From a checkpoint of a small segmentation model: norm layernorm, held-out accuracy 95%.
Rows from block 6, named by matrix and row number. Rows with one number belong to one neuron. Each number is 500 + 50 x the weight over its row's rms, rounded and kept within 0 to 999. All counts start at 0. Numbers have three digits each. After the name is the row's rms in percent of the matrix's.
# fc1: MLP up (model.blocks.6.mlp.fc1.weight, 2048x512), inputs 430-511
# fc2: MLP down (model.blocks.6.mlp.fc2.weight, 512x2048, transposed), outputs 430-511
fc1.121 097:520554517403432497510512427461591493449484475413564483492474536530552597504546545577498457602441509507511510569470558501417463566538467478413495458566535540533467507431565482545522501539441595453495375528543512465511455422505517497429467514495518
fc2.121 109:477493533495547483482504442472511497493528486451554432479503555538533393478511453563641431540454486476502544531574550474529508478493535528511471477511520514539574532496422443472441492503454598458507508444587525523532476442415486480498434487569532
fc1.122 088:469518550430489453507455466459504503447470443464456475421477556554564558502492510505519475533512485613444541474471416480491495588554504495511477505407497494418560517508491451528531515471546475471536490432567464505447452496561536470455532519380438
fc2.122 093:490554423562522465482537490564512486447497440599542474593407455419503442508466468493402520435561480420475460462499553546534519519567484516464518381488421489513488461524497602591410487443519522535557490560524525469431549468507565446459486480559551
fc1.123 102:541530403521439481407540551645556509481610449597583492414492542453465544555534536493422473537525450591510514502524468461436434530515469528481483507504474567495403471488476584516539479479552476508538505512518407516512529522492511541459451454503487
fc2.123 103:463489544501589511416482475498538517502584502445460534360529542520501501569477633491519454546521458484418437403563475540516511469551535468463525480457534583404460482460444601468453523412453469521457505398487531438483489636521358575438613470535451
fc1.124 097:494497447580483569522414561519529572462474397495491473505432559519478633472501582540534568438561580481462540486537514408514502524523504475419402477496465458447407566417564495468525592541462502450563423435579450510534488508619519529427499426478512
fc2.124 067:530475413502460616504392515512465591445446442493468428481462493518521482556529498470488488393580467538449540494438459419552550617522476375537538496459482446461428530463565521541426550482391450505498482419521488524452514509514616573441552490511539
fc1.125 103:419486471507545548444445564527503573468465459506476495508449521595428553485494596586528540495548519537463526567511471444573496530521517421439423498501406539433463525517584521502515566563572534473522403433502453487496411471547494473512541442474557
fc2.125 086:566568500462517590425472559540534487476480500509523516502479461553544494403555558373474565429405543468510492483528485492493538549503322472446462547460449474458361550592577527572407559469521482559396397502531484459418568452542450449502398532526581
fc1.126 121:487453481456470503538428538613491536539506494471516456522487579482430522512479576526534479445474501570521566519618498446507488510537538486414385433521458475460469500469581505564484567440494474584516489501510496521510501471552485475437556413483464
fc2.126 119:453428475444512538530451515582550469477476485548562429507454672461469510525471506528498492463397523492571472517502507497636398546545458479461418488499505474460499554532480488581484566506514572508564571582463512641383537474405453576571502468593518
fc1.127 090:554484406509527563476461476553428529523471487440435542451473541445417518494476548557454540415551437517470541512509615463504425399490582549460489479439410482438478492481594536468463508400535549460542483524579568595603509545444582489517473508508540
fc2.127 107:544477460561542434485482527450605481496536499534462487433511493463431487521462550558446486523458495484456530434539510518583498569534506534526534467457476445522567558460608411482484446486403498512490419594484516416502509456455584452520546450558490
fc1.128 092:416478468567511561517407397507520530496460391524519466522440579564431568534477561548482532464561563533505603519541502487535417505566513456404458481492462475475489542467585456487519550514553547449581439476551482505489464483540489494493511419435529
fc2.128 076:487535513458542567481415543545450557528495559509528453549445484502514544492528530516481547470512557544500581584535370447494482573557474541432474531447471458467448531508487457531463525432493473462517471445452544494463456517615472518483539456365471
fc1.129 099:500537436521493554468408419443574603461522404527471510521379532598474573453485576538474571460625577500424589500528514418547457521553494465429425475524500462423432532495565493468539593498514610452553456396495479529492508492501562491423549485405540
fc2.129 086:576415490607492537497435468447589559429511497504482472465381485580486458503473466439522569468505487469415501492582462406534541611505521500471492455459471481452459485572547504547478599437447508447553423459547511475436517475494516507422503449442626
fc1.130 097:525521515506493524535352429418531517559480451462472508473497511522444541455509499485533510546572486633453493533487532504563406460458517485487440485440506484459523506532524523441511556503586471460520516420509452453439500541541563504426515457452451
fc2.130 104:452559581582586497484578381410560445569496366456430345465468513461420421526531462487496425462471420472517450534446545523425451535473515424458584546509475484516499492444454488482565512560653485562476546494489517473615499505443526563482473437538479
fc1.131 097:521486492532403483500464510567479516441569501624585480511432487444577543561491548536514460504465427539517470530523475481492520677515392563410469452593464537445481452462481473434575499519422574466530501578549486568496470412514581475525519497509556
fc2.131 120:560477545469510543541421523540510531523475508430624495510563499626479517475575509527544503483520516461489504524570496525472517432513497563467480473512587537539574455545507496567536613454453466469496517448556467481457618416553556533536449552476481
fc1.132 100:459541496547496576556542443548463513559552433482525517573451589469512564490458545499497387547597483486527505455523629472517502476523498520435406480444453381496360517565501496477479562476401566501502407537516525643449508518466525497555450466405509
fc2.132 103:538492507488394573471485472473426485408446503452517491530557481563475503443473467524520493562474551466434519495499398494467487536468569471523519513551475472343531440530487536565443535545569551495391552361441479493421564540470534528444558516500508
fc1.133 100:442541552493500567521485539465481552308508453514433480501451552543503524512512554511485527532491531442502489565534479420532500570526477538462453451448502490437475606467494469428486474596470452426545424501522502549578470482451535501490462530490475
fc2.133 107:545489685443334556497538502506534537510633571444542544509494503530493562472518476537533427517414400537572443477424511456447444508598496509484489526458481443448338455474470477482535582479494479495490540568510479409512494514432534536511544514409418
fc1.134 110:506543540413517472554508478420468537504473512451546534498494471523494580527414517494456467476453552468397601598512455518565504469498550533430480515479496483491439551435559483465541480374569513452522462540511564526511457520566544557502518524448459
fc2.134 120:491476606438514450614544438475502490547454520479582507572498427485515587488483514451484522517518493520429513537463484618585568516479476395471444604493534578439509340512467572500545446475486386454452349549464582449554479507527477483537504485460495
fc1.135 111:494399450503419484500477473493514525498500506488537456498523514440567557607583509550464486540481524595505565477470467456479482484565518495459481482513437580472515533499538605489573489480572460492638475458559411513488437484499400488464469405503537
fc2.135 108:512515536395506517488501492466475443529464553383566518441483499516502517553539488470442592537458519537428520439509516496496462510600422459453527554485477447505484545507566587555474482410459497573483522418519562465591557595461356500621487389516413
fc1.136 111:441508531527393487556534435398472511492467489400506486453508529564531548628513511565535532581455537536487486556533466439448474519529495531510461452417479490459311452516541523493539529554597485459557490438489512612514467442518478512446498509500483
fc2.136 117:538530568391580517480546456565449508551409412500469524565547527499471526544471475432537513472448491544537499439471531535546474434468400418639556512519517435429520537489475512586459512544546495484368562441560615489509485574417398538556487441466432
fc1.137 095:456459462566497642495457479528547648501483423534508456538376579556467563499483615551562506477547515457472592537493481399576509551556512458467405413485490482419448542414553469484526574513467600434546415461516517537479469480529523490435573458455531
fc2.137 079:479433488566445665441474475542499604482493533468508489508440515556448476533493635456573549471418435542457541504614464359526538514465491439440527433453511469465452526440513578451468508453522557430545531472545510553425509482561576467501586495431498
fc1.138 093:473562440505521475459478418650457481493465486544458503511456470551522449467430508526442475451503506572514555485496460559620439478509435455464458556478439547508521469464560521520486547495530524406490493463457570566515508571499455461496552480517524
fc2.138 108:507485497461496465511548538508568499600488568458502574427439494559535536492484558548545452507509490416450397538455500448485501439515537492540489455475472488513542541530510523489494549540523533492463547502576486417513411527470477571517492555456515
fc1.139 082:506455500466493506459461406484516501489485523453454447465563489546534545513515494550557523567538517486481429529484516557502505465500456471465489458522453462525469462502546473512488642497495513546553525471540466434386474518527507502367511500507555
fc2.139 102:595509484530499479482466592558553455514519460518462505423499461580420461506452466488501441494526480533445478495524550438440386587513537445505514554516434555479442472531527498475487545491445534464522500525583537504501570552455543616508465521591447
fc1.140 079:477467521528500509508501501476572535471430447517442439355429487576400466406575470511554421490498470422477506489512589475444572522505512495512498455605532517467500550431497455463451562569491451371515532513536444493512485597565511595515576495498478
fc2.140 109:497574455482534551531515468598483489535598517463419482563516539488546522587565470436440498510568493599557448470451483563510434512515496490492513490481455486490497486609465464584517494462495487478521504520591484500481561501461536543412420509563474
fc1.141 111:551524434530487575463496407521471535471535482531517491593471501508533572465416561517434504449635470551542499556585482547548526469503525447451459472531485453482524489540488457549475507566468568446503459447427463493529471567450581543540493467445588
fc2.141 111:471471548520351538517481483574472556480480363595555584532394507521528475570458546699490472441534477477387510615480598499476476521503485382385510532449556438473517439534477480497416505541543515455477506521513478481515495526495547525430539445573480
fc1.142 096:486413526579529567485519542456555493551531488467520402533536474499530521499533467580536531438515473530538461520511423599481483488539434544453474475489521462508540558428542517510569594446410473446487452473495454451436453540528529456467483397487577
fc2.142 108:462481517525498583501521545555585488502547432544523518475467481535674502537487418494417566549572404530486565482512560479511484488477522531563487568515436453603381433468558477483448489476515524537570497536557494487445478576557504504493548488469486
fc1.143 087:536441545518475442452541508516563545475455550545441551465404504555419508436406524561558493513499444444435472481518499472574521638515485403478508485473494550441478463472424589504413572532538460494521450430537546425484372499472461536476561513497476
fc2.143 108:492553568491492502515537573441457546564525498408544536444431465437457583506517396502388643442604406505577522522521448548494534529574475439419525443480553493467499462540487440607561499634546498477432520579418450492442557523506582427426459452440494
fc1.144 098:498474447457525481488508503527479510496450470549451527393487518522529547603532553457397546518527511544565486518588489435493472467521497502499522470458424520467400530511433532506506508459477487407467531476504438672528492469488449477444443438536522
fc2.144 100:507410536537585492444493489500453583448438467428556584500559556542503604523462494469524469576452518542455580434545412446484589477468573420488474479499483447527432460514469561537468496508491378445557449451547550504495535448474464516534563467537577
fc1.145 100:481466464541479543518402463533569556511478406491557468535444509564471608469475569567528545447535610468456554492573553406512432534574492465414434451517409471470461554471547535478515583514525519425591482430535484497530499513568507493453497390448488
fc2.145 076:455517490544520563485470540527463533430524478483598466507465524505537511514502563468505508423580481527382533472491488333570520623507487495468455453498480514534560581480517470539493505439520464516511449449443491458494471529541512552502525434424551
fc1.146 102:450458445511524525513448474493527592559491448518536430514454554552464576572481573563453550512546563517481574499636538448639434502597516463465382442466498448431476519457581476478579525471503490448577404477561484506484489457543483479415511485477520
fc2.146 077:458471520535535561467522473474506538580518492522479437527489486521508555489476553505483538480461472462446534495540518411540544651516496462494335516568558441454476482461499433535547535469402523423507510450544484546493445495557491613549563412461556
fc1.147 088:528446541529471563507493448497503557460479532577504468471501543525405515431508513499421475506534573525467495496478502464522436429488517456531509518473485536496591567480437509551442492441497445482580503349417572466421488508516464536516452518544469
fc2.147 091:571476496487513400352546491448479501493505443494478476513471523568593464504433396450554475559406437559517442488583511356471397470514486563532515529400471556485353473506413471498530526491561524492404509551475519586581540502535575485424428528503503
fc1.148 085:417467487471538523592476478471537505544427532490555502544389566471573460469527502521358517404472478467537521582563603507507476433569535479495515428537491445579429614518534376511389461483449514535525497510457493540505445474504473494483485499493497
fc2.148 096:574500488478458424453530491510514533516592495528526485546515556537470610597457517476550420570527446569568477484517462503522529510451504542476515469464433570523533405449528520558571547563554418422506506486517552455528484443548514515486460559455466
fc1.149 109:439346518540527506552434556527462532478484378480558497450515572501529553534510515511427501499506573552481535483503505491535491616541522488509501497457480463416447539486444464403549525491447425480554489506501505533519463508544544407478486469453494
fc2.149 114:456569531461540530501521483627533566404573478589521436471452498469525516492479551486470476482397498467609540467642512458511457555532528520508455475536454455445439492468494384487468569492472487396538553548589574602498509538473483455446518501488574
fc1.150 095:489491473592502547498447549549564582508469429520534510515430553569449606504522606549521582438599540453469572516552554415546497577577496436460450439509432505428452569438601513476512554510487526494584363453549494535496488468578545508465529462429556
fc2.150 071:499481524511462633529443537598545584455478474534502503490518514527524446541541530495500518441532481476468569525508532388545507593485453405533526504444472435478402513404540571532477514407453508534526410400515490465445465481559476542520521453418557
fc1.151 082:501472563523578538433504407487478531512606500594468457479499561448529509505583556499404527506508477605526458489483509466510498542499503512501463519478598578500554506457429502520566525476466500517442493478514544523489524525452581526528490467514513
fc2.151 108:519604470519489509500559496496529470496486468470430507523503504472562413460547443543557472493570392409532470511457570553569538481477496420490500444540471456564473459585639448482483474467475551524560370435500518472458521545498586524466507497528518
fc1.152 101:435472405511515585497424464503548571479494436506549425504405562541479617534465567565528516498563568509504541538583520450516485516575543460455451405549453472394458549433544501473580553529476557462600388451571463540536448493524477512424477437433546
fc2.152 068:465467532523517616475413533492521574434474437529540432484434489581434561453556569498579581450568544589510560490532405346581541549527505498524460484507480488518545627471465433566448502532510449387535434439574501455478501564445528522443534475466449
fc1.153 098:523480437578469590500433511548497605459476397458499484482425562536476611501511574528517533449527575501432543492530494424545493491523500503472444449476489452475466541445572486453493598502508510444564451446603504482527452524570509488415471433468518
fc2.153 074:499491447490520665537445525492475615490435475446474467485500543471455531489548549445516518377496553576454548549523424370579524625616480443559528554479437545491442621429495447576406537398558444506530465498503501519421438506574523559487512480448495
fc1.154 106:328484502549494485561538473561529479565486516584501462543519520517479539580469515515427489471554507537512494512496509340490425522521505459429509497593484463589433507474426397511482526526541527446613498445532521553588414513469546541515531426419387
fc2.154 122:475531493521616530558480495458548488582465489545392512523483528518435398496485479489498483486503517466502476512535514521490492505435574490454540558503478612543499513506444468481402530467451517413529531491448454454518496438500509472593602429469466
fc1.155 093:573400520562409484535405534509551506568442536520527496534550488472481540486475559528537481487484574545459453552582498539480484472491504549561507519511469511345469448497575578465466563395648505419539484461528482467477465567493491456406560429548500
fc2.155 102:480517606543482432470427483374469638574500553388455490474497424520543411502496443439552597508441594526579455511510504514415533472486464622594443466574472547486582525497515612515544527494578460522511512405426518464497406548501540483458502473480570
fc1.156 103:387462488557479544514387450509521607545581448537576452552429553565480511522462582521515510482543524527527564536527454459614493527559507495479426453465419515419462535371540488514568552467498531472578488418520478532538460453550516456438552415492559
fc2.156 093:517432605602479520376395528526499514507527474559547408426440548499401420505448500534557547465468532511482558453533466411527597602509441486515478497429480417458459552483522523500499562408433445542536426453463555538421530506497491483417532439531492
fc1.157 095:455470481492474598488452503559508585505483411510528448521411596573451604538501612593500509474548563455505551535586484409530451479604502449426404424513496478436442520452563468472505584514510518486580415460557475585498440491576518482464524422440510
fc2.157 055:498476553458429593449429488545473526553465498506434435487430486523472458478453523460474627453537537479477479539515451396564462524428390393508478552545502475466593527537474564518460576559465531504514539489521451546490508480530474616512476547495659
fc1.158 093:496439403565520531467395435497542539470494427476468510555424584575457551518523543524471524476607470558439577511540437459569406455559501534519449471447494470442472518414568497431497515468529542443520449413520523476484478507585537463405467469436450
fc2.158 107:496431437540535572505445516480535540545449487495480561474434523492499506500487515504503509435604498536478538518558446456552475548553536480480473493452423458484455540460543512449478558408508431421562388450503507535442485527565581493530555423451512
fc1.159 108:456453527496452610492396550565594551576482482524497450540416547522466532525549530556510493500492539449466508511591518526531506557543486419468431419547489458472427517419518487464485547521482489429534454495494480481490473477537515497542574411463532
fc2.159 105:467489536533440544529440546512443504578467519522562472502470466451532486441431445492553526444460441425477509543497487460540485577479433400545507495536526466473545475517461552463456551511578452524494536539437482502472452597528501537584503446510522
fc1.160 102:510514562501489456470410505622465534399429465454590471450498506503527530602580479578428489489518460565482564574489504515438472557532473470448473538486436513411420499532515490500531498456551432389612488534617433544516422537499542518492455459444597
fc2.160 120:557490611444493500485477515470610516475521529541467459548522504628516589559461457581469462553506464460538554572534469487343359546465517512470470520473494488514480409539535527515535489520471522436521527535575496505474574443533565529467537556527527
fc1.161 136:426480475476469548542436506546534631532489468594604515509521577573396549519506629576435501564481549508468484519557527403518459496604619554491506465555528436440389584442498426507477490482459530520558458404479490524485450435551508507431535539442511
fc2.161 123:505433420542482482455502510541428542422472537494508537537548535485445555532476572565556532428473480545604458504572485474496374553491484458383532522474545553511478599408592576538421494438470522506437545421475497485501485475496502516507515433414395
fc1.162 099:502478478503486569519495512526517542471505475568481439556468571590477552562481573584452553453593539492483510517587500433585444514588438458439462462478442487430424554444567494505536599469547520525538365465541478568526481517538521508471472476479494
fc2.162 086:540404566430469498405512545631457547575442526497452387468476461517473487535570499438467448469465470519512506495532480473496484477469411413440522519459539455486517594532462569550463557510507492521557500547490477465428523488566451490508468449508528
fc1.163 106:438498450523483549522449482500544554534489432540538425534437558532396562531511586546488501446546512511467511558576462446604514517636571440452489487501485511477472593457494487546511522471511540510573468531509485566479467452508518467459529456486524
fc2.163 089:478549581494556548452487492530500478482544526451468477432482503616517481435473529516466579484385542564501575517480494474510456536545467498449536572435452443445539547495471543483530526495583462472444500440503530433507437568545405509390498423485499
fc1.164 108:481472461489533531532512473489479501552636488497476422475468498470547507523540520474563580533484514535456459486555543543537468492558437462435433482522547477488561530426498557538577561526568444542561409484511453430411498492524475495479461505475537
fc2.164 122:478508539528553451549634426471440354475553465559536520489491474431640452519494449545294555462541487469536444376469534487510525515513443463534496543535537467535466469490506486580528517592499475490462419532387374510502568515428481536493480463533556
fc1.165 094:470447492518472593488444500547502627455505383509503442489398567561494539519453596487496509465533526488510574534542468492512475492543517469427450415469483484414430514459550500513512563498494507431484453452521474532513444505562544481499530429451512
fc2.165 059:546534520473467570494413551584482526548487542509505428482492593432467592448484530472460508450486490475406373458519465425557527517540417462519533468492552501441561510482502595468446568509458463493520541485422502537474527511438521439554484502453540
fc1.166 087:488450459489424538535463460543454528521544514451525412469472507583432497553428499522536518531537444370518513549516501516548438408537597484525480439390522509463506447475537527524506534410528507474548480474567525548447522492500544382453542481500495
fc2.166 109:571538475495475502481480568498547551562496510554569520508536530531500416490440459514595574542510491459510524488489571448563406527557462503591445428528461478576512459524570417543431504413412523570559433537502562488455570510511562491601471567497500
fc1.167 098:454419503485504572499538442588539491490576507519446483413493616605531515485400517528588502535547597521505481590498458370593519497530476440481479531445518507491478437495477507385567640422607378545532453505502400498560483513450494423521592488477527
fc2.167 108:516466476535510505482489529461482517514517439464614496498508435386494497523540464457499455438505476472428563448392558466359500589519392494587521523515422520482554425474507483554495531536506525517478421571432547565503476538523515498496403535547534
fc1.168 103:433504452459479567556408447486584577463518446492527512523376545594553553516513614523467565462561631476430519586587510441534522550549536461430485445525515417469411483484543467481531600524512510489494473433516481498520477500513516413449525443427504
fc2.168 090:491447519500462587499441525517511564434489471437477425477456489646507461512457496491452535442402528454453538581554448453531593561515507396491509491499548420498451496620501449534478526530495543508538449449553495465448518453547496418501500462457494
fc1.169 094:507497480507550514387467563437534520485517428514515561551416510543533494461520542469502625449529534613376564504529501479563462507440561503346505459527430506496463482509455536473566495569442495490505478487472553554574377572562466618501562468487491
fc2.169 097:491522589505542430529534528530447520529555446524484547638522459534473526484451529463476480577429534412554522516548547433512521522421568560536520515482454468461453447494540580473444611487475535462461559478486533466567434612492575462390471518610442
fc1.170 098:394475401511464472488530586446440590541589494490501400508483533561497559601448512488532557542476492406519436482541434461531499542544467503452376499433546450429531451464444558457522530548489499496595408505516458547488461407544429576509495493485500
fc2.170 098:487637494543625383361593499544511428467522468412482468498480523472566589497478518493457418496469481518568465475480473519505523522459455535431528460611485543483516490466509491517447511539465526469577433604513526504545429465469505490630530488434603
fc1.171 100:481499513539433578536436506486460508364511550508613488462524464536522620569548600522487519542459520518416462576519475415518487543581617485556444450510467486502530555470555510485535557440467445475504449430576496624442454471568549480485462531473488
fc2.171 088:450457481453405532538497444529486567443517467470523476505478476466486560435517461475584427540444467576510497513502410502579416535531494504497357520516475485493452482556430535532495471519547461533512547466558470474576464549376540517543437500505526
fc1.172 088:516514514483444460472418457543489568446461530579481536544473526532482538476572585498448550460626557593524598420479516536507432551501505410494495487509457445516458463427535510466411399472442542547475502378557560421485444534540485494474572490501387
fc2.172 107:556454504453503484499474502498447402487543529516513495541454521378539561517425440471494461491558415559596485417480427465542482435440469550506439498499462517514500410544442525487545488527487539482467426525413434547534510560482537546505551527551463
fc1.173 095:480443437579536593486426474553519598506446415509517459471439576554454546555492590496520525461578502490466617523577498477545422539602465496518456378514493472436493484429531473527499525404489530484490444434574494526422493483520531510442516496496531
fc2.173 085:540420494536527627430441486595572531530457559475476475553476539537414467523499638527509492487501464475460549511607454435561460574582484456516438418581509501404534481402571525522515530450552490430534456432625515496381442538521466475514519386466431
fc1.174 094:492451454491530470413416517570575548561469454522517493474472565580504499488491592550599523455558522495436537509538459448499518583503532468400465469501477426426425487448534440447536609497489525498509429424556428523529496483528519506479521443425609
fc2.174 095:521422521564476509477402600627600507522441498541561478522504598521550446397436543475558517407485515529460536571541444447575484599505513445468468492492469429466439542513478488429466617443493437450548360408461546495460488484491572475552469434441549
fc1.175 113:505524493542491551589492518464547618523506494553507507533333490550452477594443525481411446534464572566577493487515482499558576462588483518472475463512509429549453506467604431441559549501462470428539497544595534603539463429560595455466484504464523
fc2.175 130:456540479467490462470558535436452437497432473452489479474486580512534489540445450525536471441460496501443496508492496477506481490524448410461601439459492612572315503509476380444455505477508471458527559526457548606577450517522466456503622508500394
fc1.176 088:440514513591536589492465459465541545491462479516511533425461505547489547466496502501486441503470487577478484490495502482566521477511530511432454397479468460489500580508596479501516488506496508505504499500442516525512383501495493524475475428436620
fc2.176 100:446572453584500563539535501467507401493440531571566443433509471562416477442515410557481471408489458464401520519558479530570512466407550550548447473489410446612445534522536572483490514487543513540540533530491552566483449496445369449574493459467480
fc1.177 102:360499409539503504533524521532452535478433533507541512500540481560438565552433552541431625469482577491453565595498423435592493481611537458497486550517445484537523490573474456471561473530556453500522523551549454658535461519440425499519411439531546
fc2.177 119:584473434433494417533488450497552446488444476511397569516514545413393495499543460522481541474538496489492433454487541633450543452422524560604393480517529532486541524487472587430474559547472480530475445518467411417565548486458580510504546512551547
fc1.178 101:380515510533530500551520453453513583603484500454502490556440557501436451561534529501448465504518412479548539484515570503665497534589541479472488453516540457483392533502636474510506482561492608476535516453475549710366493435472440469507558449513550
fc2.178 115:453588521524590523505425518423529419533430459552465508480561497509427490491499474518462541425380492506523490593555472493525437487457475507590499448534458473520464538538453427547447470501520545500457484616464463564499458476481466480425496533482459
fc1.179 104:450528484552464508545461514484540486507528509561436465536488463581367520524414507558509544537467564508499447589474516494558524483577555520465502512452452507573466590467605511427543476481392531480539496513478567538535476458578657513484506497490608
fc2.179 115:447480433468487422450496527393508425540410482569502522456509525494547562496511537515466532450484523500413447547476426506484589485485416430477623490488477526492344557439448384497472464448466545516444503462428550577498516522578520414495509519480448
fc1.180 116:409515424525504661445483459470494545483573497524462404467525521534451587587474503497477421531507501576446461644470501422489541514543543538543489497454539493515520503468528521495616434487499507483522467506516535585464527420540488501519494491467470
fc2.180 122:564526559515463480483539440487569543527550503489509442546553535492452496624465462456574418511524425545488523393429395479431571577474462504469440471460496583497543443507540551473574586554619528501356468487536512447431446510490432536555514485495564
fc1.181 097:456471444531490583527432476530492589484504462530538441571360575541458529492458595540527527462588539462493583559554462480507475500558546459414427436510446445443440493422553465437522558517493547444510407406502479534516439533624495523515550416430464
fc2.181 076:471468504458456595477377559509488577579471482456449480514446496519370561455464556440560514521483512404475439512539446380501577519541508444501510493542526421442600543390470535419499598499447444470480512443492438552442424495562531433504607441433535
fc1.182 093:453489456524489598504423489549519598494471425521536471512422575588497609538496626559496553459576547480485580505557521427549473530573486436475442461502471469436470568445534489507533562502478556488570397465562486528516471464544523485451506464463548
fc2.182 049:482462484443442696462401507603520609495460514554512509549476465484483489470518544489523550412497489495426543522544406388522448569474513416537469551460531481479535580405514579573428544448549523459548426402527488527502474451532448561485539435446524
fc1.183 112:434439521549421572563485576545555542408520493533554453591430495518439501453408554540496501484500482517454493536570453469453431566549547465422442493487435467484441518460504409507492486472445518507518534489485490458537421440518509525460556405472501
fc2.183 112:482505527543465564453529552490473500556527528442461483495536458475567481441480515351512606518497570451514510505518544418493494478412564527518565457520559457506580437519473468425456525499516515523367485420403493532572453494540432447517446444461548
fc1.184 101:490456472654506524481479561464480570495543401529429412503472536611482479533468483608467446532564403549461495521487448545550383435488510459479457506405437432440477543476505514469579522436529590426449536448517549479558425520444501509512570412526496
fc2.184 114:499527482567530563521508545470565519492485532532466524503504531511516459502485385500493576532539358554454586540487627515438490448475506501496529496502519495588433471458516473414456454473433549509502551508580466525501507504473443547479585497492474
fc1.185 095:449448487530434596503380533503529586464496430500597492528414553525484520490490588581496539491529568485457529628509495491547509544513552506463443449500481469465405519417563465448535591528490506431499458444498559479481440524585504498373478418463504
fc2.185 094:467447503502516609456388503443432497472442465472514463501489577552411607496532564520550476444494497529544525443482453378615585580509438464491512480446334472468512494435519512437443573438396454495526435482497524565445516469504543497469482478462530
fc1.186 113:450596506457475540568443542572463508453454518562615458530496560529573579550469563514534426537523482506555459552506504468518451544538530524506493444457505488418467499553577431500536592383500460546456399555723420558535499484554554450481496501467570
fc2.186 103:444514485531413443524453440543528576555521548577492485509459499467489627458484573479489553479489393423530487561563508553569545479506503548532456465425464489478470481514575444451419501502447489441528578501497502436545409578563512437438459453489577
fc1.187 096:508508379582523556478497487492475601430500509597521506462463499575439533471512608439428547547596569548453570538473501502483379552544484509540522500504537391508495480501529375543489421415504553521465478430530570451492489410603531543498470537424427
fc2.187 110:558505554462509545426550483463533458473501445473568481463479446447482524589519444484491578485483478501499444493566432495526363524546408503515594522546475440488532397515540440559449471417424533527389498575408525449484537543529430536447470477490430
fc1.188 101:512455490503492509477479437523547529529566422524565407523534602542549480523495486536551414557511471573559485510516529461494567532497505478509516482496514492519456538527503517444599543430437501575579468475466428571457482398453461478430517473433547
fc2.188 112:544388536594461540520485517499557610476475405550564509570530450478399463493591456541503549544486519490549547436517437524563526544474538450519491408573455415453568410528506484481470448504478448519573476503627525467513492522452481443505468499544540
fc1.189 089:452580461467428544527467464492539491533550502417493540476468571517526551556530500530504499582472540678532481533555427431498513659540487535463420500596549482490497377509534542520574569606506527607526459492534434560518551485536486402503557455512533
fc2.189 107:466634478571518435486430539500430474484521430592430411556534462500433371529452465491556448473495514398535475522348482495450536490554470531521551490542521485551564522394515388435461509470567501518404470493401513441515497513513427532438550544487426
fc1.190 093:463464400535503583510391472494521613504485404534527467469409589593445590558495569531524557489557547447439598539561519426521450521577501450470441393496471465446460547440534525478561556473526534488535445478548494562493439509524497488426521453466518
fc2.190 054:502438430500504646498381447541581578456505503510513479476447483559515445545525533557479557485529545515435571478545404396538460516526568396515500445553570461497558611466516492540505551463460581418522448429619488494436422500515474547441491449474547
fc1.191 098:479488447540511565490366443493548595522504402538537495503391576581461586487519597520487528476571566477443626556587478408578428505550507470449440409487427498422426534451566519482547520477531543460535459435522510548533442516522548518398539460445498
fc2.191 070:543489470546457603444499517509541559509534486463543444480468541610468410567442484503432564594506566463388583513593416438574469558493547541483523452478500448481529501552528524447589508494461555492525472463535492460443514553479353484462541486481577
fc1.192 103:471515475557474462464494476532474538523459541510492440511463498538490540618533489490472530581593539490422506551476448495557455523437424475503509460464578471555542518525581443459488476473506517570435496492462607489534503462544555496411532466473483
fc2.192 130:502445487480502562392490493522399582490523453471470576464529534468474414527525525546501494470552391464576483530509500537475524430464440513554523511511462497436499570520405530530473477583418422441450514472463523509468482519403429469728560528490469
fc1.193 086:456562349468458512480329464488462516503475467488504562434449486570544448534409466458407539489467499607530572482530468565480465499538468545521512515458572514493517575366503487462524518517542519496472485473543528498460558600534461483524478558507427
fc2.193 100:546589462529491503539646550579512491550532493589522533574532464587501537464472569485518507470544520350459535541420551559510499459501468544477478507565519458541459462513618556450435474440487576537494567464395538505549521387427506566455542486485554
fc1.194 099:405552501534588506490462472493485501433511392472463500440451543488492452563492535542430545460499504510562509429524522480520544516517495528509520485606487400478440566490545324535488476634473536511546526425489476477486477515525510455491522504479505
fc2.194 119:619428508417497525502466524540428518594516522469511533576573514446477614472518529506566458524423446513530471510511414542517425507448633472536477484529474542491568510497480495534506459469556479503551513520437521485497579561468483517530545514526518
fc1.195 095:560521502581513428489510469641526507536469489558500432423491524501443510583527507490466499512567432464478507465505499466522504530480474461436499520471467523455535387542493440533441506454519549447547437569494482482435462533495544654542511497450539
fc2.195 109:533479549536519476491493475536572433477458470509487468472438474587511535482517418501415501505583518493452487543459487552483515613509503484507447458509518628465493516493551465610519511529479548354421440594527423467543473543485504477634512535503434
fc1.196 103:477460475486456563543420487509494590466492392495601459520410534584503558544494597548506536495580551473405548585585483445501459473541523478450404399557415452451476510463566526470537596480492507447527475480497501534525444521550583500448517441415534
fc2.196 087:553425425576486568433450602532437585463520528540593436498529548565431583504450551467522612513467512493477583541538438471485466499486438433446534471452477410428506499565483476529472563453419513535545450535604508493399524407522460471492478459470533
fc1.197 105:437478498507518594512422549543470642513512454507505430512407580550519541534543590528458538501551539559512616538573514445554431500552539455485438466473524412431484582485515509525500498471492488426490445408532475535512495467542525526442480517459461
fc2.197 086:473470561479473555512430574538516516542444628457415432456450443506428577424503530483450502499448455428496415458528421372545529605549463467438419551498568484516599458555414538494554555561493497432509548442531477555469506551484495466358605337467573
fc1.198 100:448507524454453488448430552573486516488521544456605456459456593487436552578470580616488477443455460569535477551504466485524515503507555537468442469515507489440488510442479536519529465547451559537513480491563441495451451499497493438568525505506523
fc2.198 101:431526587363473463541466509581576503475464537490545578527486507503484578488452514397460586492626523457505478518507505542574559552398530414569476551439464555499498478367432545516505535554458510504393514474473536444445569509446538549447466523478551
fc1.199 119:527518460494447519471438570528440555496444422583494531471427448518547629441503550445464553536444563572475544518548473398486484513484491570425518485636454365411512510540524519484510515529453599509460423541561510538541443445540470608510423462454514
fc2.199 119:497504562580422489480475514543536542487565499552503475519452483535472518331423553546515485455569519521514435600444481507513493550419529494421481582516460538471488451512480492466475464516442558528468541420449414479538433511505514559443519427516575